A small image deblurring model, trained from scratch: 203450 training examples.
Rows from block 4 of a small image deblurring model, named by matrix and row number. Rows with one number belong to one channel. Each number is 128 + 24 x the weight over its row's rms, rounded and kept within 0 to 255. All counts start at 0. Numbers have three digits each. After the name is the row's rms in percent of the matrix's.
Before each channel's rows are labels from the 100 images, of 14976, where the channel reaches its highest value: "responds to" is what is common among them. Only what is clearly more common there than usual is listed. The data: close-ups of made-up surfaces with and without defects.
# convs0: first 3x3 conv (model.enc.2.0.convs.0.weight, 128x128x3x3, each kernel summed), inputs 0-63
# convs1: second 3x3 conv (model.enc.2.0.convs.1.weight, 128x128x3x3, transposed, each kernel summed), outputs 0-63

responds to: scratch; wood; specks
convs0.95 104:102134101117142092145155151150160155151138075143139114121179147121108141126115097134145125099096157117162116072097123133150166119137138149127132114127181148131143162164150132074145154106189100
convs1.95 096:163096121123112115153121100108169146144117114124142132139144107142133090130140102126099115158096099141167155120112139123168154137142162125153090119145193104105115095136146094117129076144120107

responds to: tiles
convs0.53 094:136112141128172174101130156118129129128150140151081129192155129067142112119121184166091163135101162125134130154114137127138166102127109109089120142100153092117099080148140139083136096147149104
convs1.53 091:135121080163120132133088181108144130115139133123142115113111158141126136115161116146129155140121151101154199161155152087121116081130120126142141140063170157136131122130128170152160127133134128

responds to: woven cloth; specks
convs0.32 106:054102106101081109157111141153160099144098130150082140123118130108119136166119098108148134137172115114121080135159125102150157145141148124157123131155070156100096140112138104118122144130157140
convs1.32 091:104143127121134117165180117080103105144116090159128141152175154100147139127123167122117113131134118151076077116127095151112104129127134160188115129156109151099095112087104081147126124170127095

responds to: wire mesh
convs0.7 089:100129153111078100156109107142145126081118114100101146146117148116119128183116138143111077088148100138144134114125121128160122110152193104119134092137105148152123120097134176116069125084157136
convs1.7 080:108190129143103170147116156088131130109131142076110133119100113161117120152112159161117119129106079135139131098142136151152142111122118154154138127163135103138135130176125144090088143111134124

responds to: wood
convs0.37 084:079150082151206130127143157084142143132125115086113149136143130114157112126122121119161088157099138148124182154174171128150126142154135138110111092143123106148151108146106094107119138127151130
convs1.37 084:134138121120153131147173132117159113117130170133089118176147114154147136119112098123140111130183141106131175116103107119144127138113098117103130132143152146125180131084121174131091114123112097

responds to: carpet
convs0.22 087:084069157137165103111144134136118118127114150124092157139127144124117133135130181141101131135115108099153144107072125123108168149138161142117152080113180152120137114163158113135112070090129105
convs1.22 093:154122185111137133144159101125183107132087108070145166122118152146098120144115117141128136128103143113133091121131118086157159155121103129156162137122144111129111089132137134145135126119172125

responds to: specks; crack; tiles
convs0.1 084:184158120110120135124163128160112166120148104144089111173135124140131124115137133160125103077183143123152127113096110120144143094125111132125095133091155151139110144128128149091108111127136126
convs1.1 088:088099135137119132132083098087102119130132091144130100111120115152125162168098066124110137111134151123120146073156079134131124145087150096137119179094151139110143120139155140114111150121122111

responds to: woven cloth
convs0.16 115:098106081158111094130082137110135167126134073106117154127128161118131138099137117145101154122156106151133159180146086078113104114112137118122105102123107140149129159137130130105131131153097133
convs1.16 100:092163121209111131140141124116139106123143106131097144189155124140144106137117109109168109098121166109115122096109146145161110135120154163151107156106159137133105154115138106104138131131080118

responds to: specks; circuit traces
convs0.64 088:144160103117183154097104124156111129133104179148124170120126088115134091161146130119157137103121148113156105137115111122156151145131106132115123137117107168124151109132106125119120153129127149
convs1.64 087:135148106080133110145148127128130134153151139132156120092100088108102111179149137137090124120103105119110161134142146158082117099107097093067101145152158196127118134136124152096112100124122101

responds to: woven cloth; specks
convs0.21 085:111122110157099166151116107144147142111101175172105159084132098092136142114119149091138113101138146141097152125104106147110135116136153095084143153156112128098154135118091171095104092079119168
convs1.21 084:136164086077140126115089096123149127141127166097095107108152111124146175108110127141116089109148114139146081139114141145125165127133122143074132124143127119092095067169143124107124146117144166

responds to: wire mesh; tiles
convs0.58 118:096117142122146139101116119136148129099137152113101108138166107125105117113077137122141097124117124113153142112137137144076135074143159154131126145108157094166110144130165152084149111077142079
convs1.58 115:087142155111131138140137144104143160093118170127096129112131137138099116114148130119137107134100097120152115128111098123134171106156190175154117118104143100211119124167158160139149142157173117

responds to: wood
convs0.46 109:086139092091124118147127175154151118123105156126116144111170144129134103096100084123113137113104122103130158147183156119192136124112120115118111154121113088092123104138123116092129061131140121
convs1.46 099:140140134147137099164154171169177110122146128120153113188167139147151142134108089120141161138137124179150129143095091129167133166155101131162097158133141162124154144115093115118107111127157163

responds to: woven cloth
convs0.121 080:155127119109142141114136176099111147104130134147130143137141128116122107144112119087123117156152121142107135131112114120102116182149115088118089104124087117142143135103136152110136082104129159
convs1.121 110:161072126120157113134114098084153128114116117121113140125194122083137141108113129098156112121121115168134130143135145123136106148138137139125146109142135153127119120080159103138143078133122151

responds to: wire mesh
convs0.112 114:115137073162107091118153091137139142151115098073060123140101129109111162095106116136088136104179128112171126159126112125127108163115164090104113155146106105142122183158102156113091110123159102
convs1.112 119:124113095157101116135105127123155126113132075031155096114109138160106138098088113140148130068154120123153122131148136111167116126156139135130138166093116054095139136107122130168141138136134119

responds to: wood
convs0.119 114:148157131111167118115137124147188165108137137122076128105165160110127099162122117140134102089128129111171163137142172114163145127149140129172145143122105104122133162121108106111121096163166120
convs1.119 099:084085156131141144130170148184188139118112128141105128089123119130121133122108121119109112130122117161137162162122125148158143118122133142144132135122138140165168120152126144137131158095190109

responds to: carpet; circuit traces
convs0.29 110:160111126146149148164150131172128096148123207083041145110129094111162099138161126142150130074109155129136125147127142104129142145122141112121131119144122132102124119139156143110126080141141142
convs1.29 113:179123160131155145093096140122120153101119104044153076115131121123106134115105154113116129074091137162138121121151126131139118129151130145107122155107142130122159120131160146171117134138136128

responds to: circuit traces; crack
convs0.17 119:095162100129127134139171127168153136135082122057132133146110114148096153090122049139108126135105151134109149142159147110122086128153114121104146056107190127142158121133134147159142093099103114
convs1.17 104:154147153170124154164116158091117118128103130098074147183154116150130138148114089129138111129145117116105111081143129090123121156110095086146151094153138204111078133114113127100121171095124167

responds to: crack; specks; brushed metal
convs0.49 112:137108151156111117115120149126139144144116144103140093156139113122114148160122131126155129095122108115112132135175076171142102168145141106144095134117148124104124126123119100172118101132126145
convs1.49 105:064100140155111135096123135148151136139106148147099095158169130123141174172056136162120139077142129091114116092118105134103107153156155119144116165148106088121106106122138135128110162117124113

responds to: wood
convs0.91 103:136123145142139146127177093173116169118139119152118096180183085105134131138111140119121123103093108123178096133146172128163105132128135111141108119167157128145160113145128141137113153162167137
convs1.91 101:137155131112158115132121118106189141084174166068103128129117116094138131132146111116084112128118118121120143121097114139126125151130148106074130101143153172145135123124118125217125129108138087

responds to: circuit traces; tiles
convs0.59 109:139128102104146143128115099128100130115155153170077130137112140138121093108108097098119121136094137109126145163167133115119157101170122155093150126190111135164120099170149128118152090155115173
convs1.59 105:133060112113190141118133089121093113147179132184164105175126121095131127124130163126156110086121154120116150150131132162132156108134111086103105158146146121132126163139161172101144162155113137

responds to: circuit traces; specks
convs0.14 103:174105095119130115134119162146109105144146163080155149106163122096086111076105135132146131116125107142137139133156106107122099141108109095114135100154097121113105098147108122108146137173144120
convs1.14 111:131095117119127082131161119111153101128071141129138110140096139169129102162146128106136126181115155105157126108128113122079100151116108099102102127120129188106114182127147128110150129126127160

responds to: crack; tiles; specks
convs0.101 087:116107095110130096044137115143129181112128153163101146121147137127106107139068116146134072152150131131140158147136159119104120088136145090109177101122085103135136177134132137137135127115149127
convs1.101 100:051134106157111110106136115111149151089124172133139154147138107106131158098144120123092154094128127094142141128137145125135135153090157135112207094091083117167120121105124085123172111172153121

responds to: circuit traces; woven cloth
convs0.85 102:134123128088126166099121154104112091107120095117120161177119134102124114102134073125083098131119130138133107159130142087144119084136123149103131101139192122137108111124142174118094120099157162
convs1.85 096:110139088145128136111130117133126076134122130109081152126132115145173121148131151056141124142137155125117125130133172086138112110113118131119158110153215105102122125133148099129132108130106163

responds to: tiles; leather
convs0.50 112:108152159113142155105113109127148139107107176096140101104149106109097105136107109101141110090169114136119090117080128165110121132145119148082133098088093094123158146147092132113106108128121105
convs1.50 088:083128164126111135134136121175157139131081091091102136099128107126157095154131132102133127093108140152136068114110117168117169131111104115108106127153119161081110138132127104136102114168142099

responds to: carpet
convs0.62 079:143104114106089108133089110112120141119099104083097125133120135129142120124092133096095099147104137164147088168136143106160113160126182146096152107120142143141117164120145121096111171107130116
convs1.62 111:129135126137120138109128140093116156116119137194103155106111122105038101136125148102137093134104145147132163159123106135126109120138121139122154126150149097120084109099086161133141143119131117

responds to: wire mesh
convs0.8 092:095139079142140120131103106125109136158108090122126131096116116127143108112154109107160112119127134154163177128134157104160117135119158176159115166100103137109140157143106109116070096148124115
convs1.8 087:127111153122102130151161143181116091108127055137164134115161113128150123126122161142195120176112134163156114089101122161134131116111181141145114125174134124125139151122104108109139085147146152

responds to: woven cloth; tiles
convs0.13 096:103164064122124128139073094147125127145083148117058123129120113118133131139122126148130139162154131116140141130103100107109169119133120133115096117135138120128101159149126120135118114169110122
convs1.13 095:119124125143132117167120116120116115168134159127120110098114133160145137097074175178135169057119133116111094113139140160137141116176139172128121183084161149122135140116120146113117109125185128

responds to: wire mesh; carpet
convs0.109 093:129116153085086088132093130101156158127147134134077121099158135136084120135119111111134109149099110130143133101093109124139123111116146170139128066107099142161102143108159148093165108105128108
convs1.109 095:082123129147069158138142142136141135101109166157093112106122179128107120152117171147135100159097124108132159129089139097111103188126108143149120161103100107165107126115147131082112140147123142